From a checkpoint of a small sound classifier.
Model: 2.65M parameters, log mel input, norm layernorm, depths [10], widths [192].
Training: muon at rate 0.016, 23200 steps, held-out accuracy 94%.
Data: trained on struck, bounced, scraped and rolled objects made by modal synthesis, 78125 training examples, 38.0 epochs.
Rows from block 7 of a small sound classifier, named by matrix and row number. Rows with one number belong to one channel. Each number is 128 + 24 x the weight over its row's rms, rounded and kept within 0 to 255. All counts start at 0.
Before each channel's rows are labels from the 100 clips, of 14976, where the channel reaches its largest size: "responds to" is what is common among them. Only what is clearly more common there than usual is listed. The data: struck, bounced, scraped and rolled objects made by modal synthesis.
# filt: filter width-3 conv, dilation 4 (model.blocks.7.filt.weight, 192x192x3, each kernel summed), inputs 0-95
# gate: gate width-3 conv, dilation 4 (model.blocks.7.gate.weight, 192x192x3, each kernel summed), inputs 0-95
# out: residual pointwise conv (model.blocks.7.out.weight, 192x192x1, transposed), outputs 0-95

responds to: rubber-like damping; repeated hits
filt.148 [ 93 112 155  94 127 185 153 101 149 134  99 160 154 111 173 122 105 148 132 133 157 107 113 141 116 108 141 148  98 113 114 116  99 112 138 121 157 128 118 167 114 129 142 121 159 136 146  72 126 113 146 104 150 121 132 126 149  97 120 118 126  93 138 116 126 190 160 147 148 111 111 149 127 110 129  94  82 146 111 136 161 113 160 138  99 137 119 165  99  60 137  71 118  73 118 168]
gate.148 [130  87 150 108 149 158 108 111 125 145 102 152 145 114 163  92 143 111  77  95 148 149 135 155 118 115 138 137 117  64 116 127 125 128 144 170 143 157 109 139 117 105 120  96 143 134  83 130 160 124 126 191 139 138 120 121 144 135 118 171 110 143 136 137  96 123 126 141 157 111 144 108  96 135 108 159 122 123 149 137 129 131 115 123 103 147  90 146  88 144  96 131  97 136 158  91]
out.148 [121 154 149 101 129 146 129 106 151 103 110 133 127 108 132 126 128 158 123 121 162  73 151 122 128 102 137  78 137 126 137 125 128 106 156 119 148 133 155  73 139 178 123 131 155  82 151 158 102  83 123 138 107 151 128 170 116 168 120 163  88  89 111 170 140 119 141  98 171 164 130 134 111  81 125  92 112 170 151  81 141 149 136  93  88 148 148 144 152 139 125 122  99 132 146  96]

responds to: rubber-like damping
filt.19 [115 122 120  82 106 144 115 141  80 154 135 123 134 122 131 104 123  97 132 134 140 138 155 130 126 107 185 112  88 105 133 127 123 130 148 141 154 113  87  93 115 115 124 108 167 164  99 166 152  78 123 147 134 117 128 117 133 144 120 123 156 152 131 177 153 132 135 114 138 128 155 105 116 139  99 114 146 107 133 141 145 118 169 103 138 132 124 107  92 120 117 130 128 173 110 149]
gate.19 [134 102 181 131 103 123 169 126 133 101 120 107 132 130 142 146  98 146  97 118 127 141 116 124 117 116 132 126 136 139 155 110  86 122 142  94 144 131  88 128 158 128 117 113 139  86  99 134 158 142 145 113 161  91  85 132 151 121 115  81 139 106 115 114 120 115 121 167 149 145 149 128 140  66 161 147  83 115 117 102 161 126 140 111 117  88 102 145  85 143 144 150 116 111 157 104]
out.19 [124 125  97 148 153 130 114 106 129 131 143 111  84  95  84 146 123 127 143  82 182 141 125  92 130  94 163 102 136 123 114 117 112  91 115 120 104 142  84 128 146 148 128 139 144 112 149 112 171 123 139 106 110 140 136 118 121 121 144 159 142 117 125 179 131 102 150  87 166 138  56 127 125 119 193 180 122 173 125 106 157 134 161 134 134  63 134 158 145 146 136 145  89 131 113 156]

responds to: wood-like damping
filt.80 [123 128 130  77 156 139 120 160 121 158 118 165 116 160  79 135 115 132 115 101 149 113 117 154 125 133 124 103 157  98 112 125 116 125  98 101 114 142 174 128 139  91 151 130 104  91 110 135 128 139 129 147 127 144 100 184 157 164 106 126 117 165 149 107 153 146 157 125 113 139  74 149  81 113 119 131 130 160 142 104 127 126 142 107 127 170 152 121 161 144 186 105 107  71 129 122]
gate.80 [ 96 138  71 145 104 125 134 130 106 123 109 151 145  80 124 100 103 147 118 113 176 148 105 120 163 161 114  89 154 107  78 156 113 143 122 111 144 125 111 148 137 132 156 122 102 136  72 128 163 116 101 148 184 113 121 146 151 143 127 156 143 117 134 135 159 119 145 137 109 105 143 106 108 115 126 145 114 150 149 132 134 147 137 110 113 168 121 126 157 139 128 137 121 100 152 114]
out.80 [105 110 134 194 120 114  96 163 145 165 121 147 179 176 125 122 132 147 114 119  94 129  99  89  90 148 170 114 113  89 103 147  95 172 127 103 134 169  88 134 113 117 111 132 133 129  97 146 122 116 111 117  91 122  70 119 147 145 123 118 139 181 108 131 174 159 109 165 129 131 134 153 119  87 132 156 111 133 131 132 163 161 156 149 111 138 143 166 161 109  95 134 147 140 115 113]

responds to: bouncing; rubber-like damping
filt.191 [158 111 161 101 147 133 107 155 161 115 125  71 110 166 130 137 112 146 114 148  72 115 158 152 135 128 142 136 139 148 146 141 109 146  99 147 158  90 161 117 136  64 143 131 104 109 144 160 143 104 138 121  96 132 140 125 163 113 134 153 117 129 138 138 100  77  91 129 100 115 151 162 139 137 183 142 160 102 147 133 163 102 140 184 129 125 103  95  89 129 104 179  97 159 107 133]
gate.191 [149 160 142 128 127 143 163 110 129 138 113 149 150 155 164 157 173 137 122 177  76 132 129 116 118 132 157 140  92  76  91 116 105  77 157 156 152 125 116 143 132 103 138 125 123 137  87 133 150 141 142 120 151 113 138 113 167 129 118 115 115  98 169 128 161 147 137  89 154 107 131 136 162 119 104 166 156 142 119 155 115 126 117 124  71 131  95 134 139 135 146 118  93  97 129 108]
out.191 [114 142 138 111 127 173 163  88 167 123 101 143 153 134 104 104 133 116 142 141 147 126 168 131 134  94 106 137 156 158 116 138  98 107 138 121 125 109  94 103 194 121 139 127 194 132 149 151 127 177  98 105  99 159 152 107 133 164 119 156 113 165 158 141 136  95 162 150 150 149 138 159 112 114 142 102 128 143 145 120 144 119 136 125 135 137 110 142 118 130 139 111 135 161  97 100]

responds to: bouncing; plastic-like damping
filt.71 [145 100  86 150 131 115 130 158 136 130 178 104 160  99 126 108  76 124  96 116 132 132 103 113 162 144  75 127 111 116 135 172 148 124 158 174 125 123 119  94 135 101 143 126 156 121 107 132  64 123 132 140 151 101 157 112 119  86 141 111 105 122 127 143 146 113 126 120 135 143 130 113 126  98 117 144 118 117 152 153 155 140 145 129 107 104  86 114 160 145 138 132 148 115 108 143]
gate.71 [113 106 142 125 157 130 149 130 171 128  97  87 117 150 149 140 162 149 133 114 126  86 156 129  98 118 130 142  87 112  82 117  71 103 136 111 147 125 123 150 168  80 111 108 166 121 110 170 146 112 123  67 130 119 157 143 164 127 147 154 150 170 150 117 156 164 145 110 109 133 106 152 101 117 150 139 141 175 148 179 154 136 131 122 119 108 113 129  92 156 145 153 118 143 151 120]
out.71 [167 122 101 124 117 144 125  61 152  96 106 147 109 108 149 128 133 149 140 133 143 138 141 108  96 161 149 157 114 149 114 121 135 129 147 126 135  97 163 118 135  89 137 140 128 156 131  91 186 134 143 154 140 100 136 115 126  91 117 122 119 105 126 141 118 101 110  97 133 120 181  97 102 117 114 104 134 148 153 143 184 118 164  94 144 112  93 104 129 160 129 146 118 128 140 102]

responds to: rubber-like damping
filt.60 [144 107  73 134 127 138 141 162 196 107 141 135  91  99 171 108 133 157 113 121  96 151  96 125 115 136 141 161 112  74 150  97 155 125 156 158 127 152 123 121 174 138 106  96 125 100 135 129 112 111 155 148 130 129 174  88 124 123 132 140 121  83 131 109 125 105 103 164 131 131 112 137 140  99 139 121  97 126 103  78 113 139 159  99 133 125 109 169 149 124 128 124  89 177 159 171]
gate.60 [110 123 111 112 132 168 125 118 125  96  43 129 132 118 153 148 126 123 100 122 119 132 148 133 143  97 145 146 151 139  75 131 131 114 165 157 154 132 113 157 147 120 123  78 114 171  79 166 116 137 112 118 106 154 104 107 143 146 136 142 131 113 162 214 119 143 125 148 146 129  87 119 130 162 100 143 134 111 143 147  82 113 116 128 147 129 104  85  57 155 147 146 155 130 121 143]
out.60 [ 87 120 145 141 107  94 152 105 132  98 127 118 128  93 109 177 141 118 117 156 126 158 144 104 121 183 118 112 120 185 157 131 138 135 122 154 162 104 111 125 191 140 120 124 113 118 131 153 113  78  97 109 106 113 105 124 159 159 103 129 158 104 135 120 114 105  93 132 163 102 131 154  96 169 120 133 168 139 102 144 109 112 122 163 121 103 151 128 126 158 130 167 161  94 146 107]

responds to: rubber-like damping
filt.88 [139 107  96 136 120 155 155 134 118 134  86 122 117 135 135 130 109 150 143 182 108 141  99 118  89  89 143 147 119 105 122 114 126 182 109 142 122 127  93 175 170 134 120  89 113 163 100 119 138  92 116 155 175  87 135 157 163 136 113 142 123 123 105 129 109 132 151 117 122 142 136 146  88 141 126 133 121 126 105 124 128 106 124 102 139 138 134 129  87  85 167  82 106 139  93  86]
gate.88 [140 100 115 165 128  98 202 122 114 182 156 125 135 113 109 161 131 105 127  67  48 148 136 114 151 124 129 115 116  88 139 146 100 182 128 134 145 158 133 106 132 129 164 172 135 115 122 111  90  97 108  98 103 101 144 116 134 155 109 159 134 120 112 180 101 122 142 120 130 113 169 127 109 137 115 149  90 118 120 118 101 152 104 125  69 107 141 125 118 125 178 145 124 125 154 131]
out.88 [ 71 114 125 120 189 121 120 128 134  92 171 110 132 130 112 149  88 137 163 147 141 131 156 113 150 111 135 139 146 153 140  97 121 121 120 111 118 145 141 132 137 116  96 155 127  92 122 145 137 176 151 101 114 117 108 139  81 115  95 120 113  76 153 115 127 144 115 143 164 118 152 115 105  90 137 161  86  83 152 124 104 146 164  82 133  80 150 111 139 133 137 119  90 128 169 120]

responds to: bouncing
filt.85 [131 161 111 137 173 139  97 171 122 115 131  82 116 121 111 136 143 157 162 100 143 153 150 148  92 137 136 141 120 134 169 123 123  75  87 139  94 162 115 106 126 102 145 145 141 129 137 162 155 160 160 146 113 172 119 131 156 143  96 142 108 105 123 117 126 155 156 117 148 100 108 119 128 125 126 147 117 163 111 111 103  91  52 149 119 124 129 157  88 142  87  83 156 148 119 134]
gate.85 [165 111 144 148 149 133 119 128 122 133 177 120  98 122 105 119 152 108  99 153  95 126 148 131 154 121 104 174 143 142  98 114 149 142 118 142 145 146 112 128 185 103 111 143 128 170 115 163 116  96 153 128 139 133 115 171 164 149 115 139 130 115  92 154 144  97 115 146 178 178  82  92 126 100 145 111 116 127 141 118 114 147 112 173 133 145 119  65 144  82 103 136 155  85 135 122]
out.85 [146 160 117  65 160  88 169 159 151  84 136 121 139 132 112 152 131 127 128 104 147 105 118 123  99 186  98 142  95 140 188 119 125 118 102 144 132 141  77 126 120  95 114 118 136 175 127 124 153  69 130 123 124  95 104 102 100 155 153 138 159 115 121 151 142 138 153 141 101 148 175 117 119 114 140 140 142 161 117 127 143 141 139 114 148 130 115 104 149 173 142  99 122 134 122 107]

responds to: bouncing
filt.18 [134  87 144 120 121 137 139 139 136 159 156 138 133 152 134 147 137 137 127 136 124 103 138 146 131 178 101 109 134 161  51 155 114 113 121  83 136 117 147 111 132 150 113 141  80 141 134 158 123 134 149  87 108 138 135 165 183 150 122  94 164  94 118 141 170 114 100 122 113 146  86 103 171 129 168 112 152 108 142 118 146 155 123 108 144 143 127 118 166 148  97 158 133 126  98 136]
gate.18 [102 108 144 125 140 109 171 138 107 164 102 122 145 105 139  66 108 118 140  93 155 145 170 136 134 155 153 126 140 133 105 129 139 129  89 142 126 144  92 185 131 139 168 105 112 132 132 171  93 116  71 110 113 154 131 133 157 127 135 155 118  91  84 190 137 142 105 106 143  91 120 119 132  77 114 143 120 127 129 140 153 152  97 109 157 162 111 100 110 127 117  90 123 122 109 110]
out.18 [147 118 138 102 128 124 158 169 128 136 171 104 116 124 116 129 111 182 118 136 122 148 160  86 101 116 169  97 126 117 163  98 124  93 143 184 111 108 158 130 113 136 137 143 159  81 146 126 134 123 131 186 139 153 118 149  84 130 185  61 150 125 163 163 144 156  72 112 124 137 104 145 135 141 117 124 109  87 120 166  98 112 140 151 111 148 110 118 100 146  98 150  85 129 149 111]

responds to: wood-like damping
filt.184 [156 174 148 112 139 109 117 127 159 144 119 135 165 104 146 183  98 116  86 142 112 103 136 150  96 146 116 146 168 122 138 133 122 126 152 135 131 174 112  97  99 147 104 141 121 139  97 143 145 113  91  85 187 132 104 132 104 127 143 135 125 123 105 105 116 106 115  58 134 154 137 129 110  84 132 115 143 122 116  81 152 145 151 134  89 118  87 111 145 134 142 159 154 150  87 121]
gate.184 [139  69 158 163  97 145 144  96 134 133 113  76 118 102 151 143 100 110 104 125 168 104  94 103 107 134 117 115 138 151 120 147 117 136 139 114 155 163 139 150 103 144 160 182  96 143 111 124 188 107 114 146 127 125 152 131 179 136  93 162 125  97 179 113 126 147 131 163 114 104 136  94 136 138 120 120 107 145 108 139  93 106 146 105 153 100 117 112 146 120 153 119 100 153 105 139]
out.184 [121 163 148 108  71 122 134 141 112 156 127  77 135 124 176 151 146 149 143 141 158 128 103 107 122 116 158 125 133 163 144 119 148 136 148 150 131 125 123 143 115 134 113 137 126  91 106 121 160 122 103 131 138 125  80 134 134 145 155 134 143 109 127  99 119 108 102 112 126 115 132 118 103 118 115 172 146 124 143 144 112 123 152  71 120 136 146 142 141 118 151 128 146 112 107  89]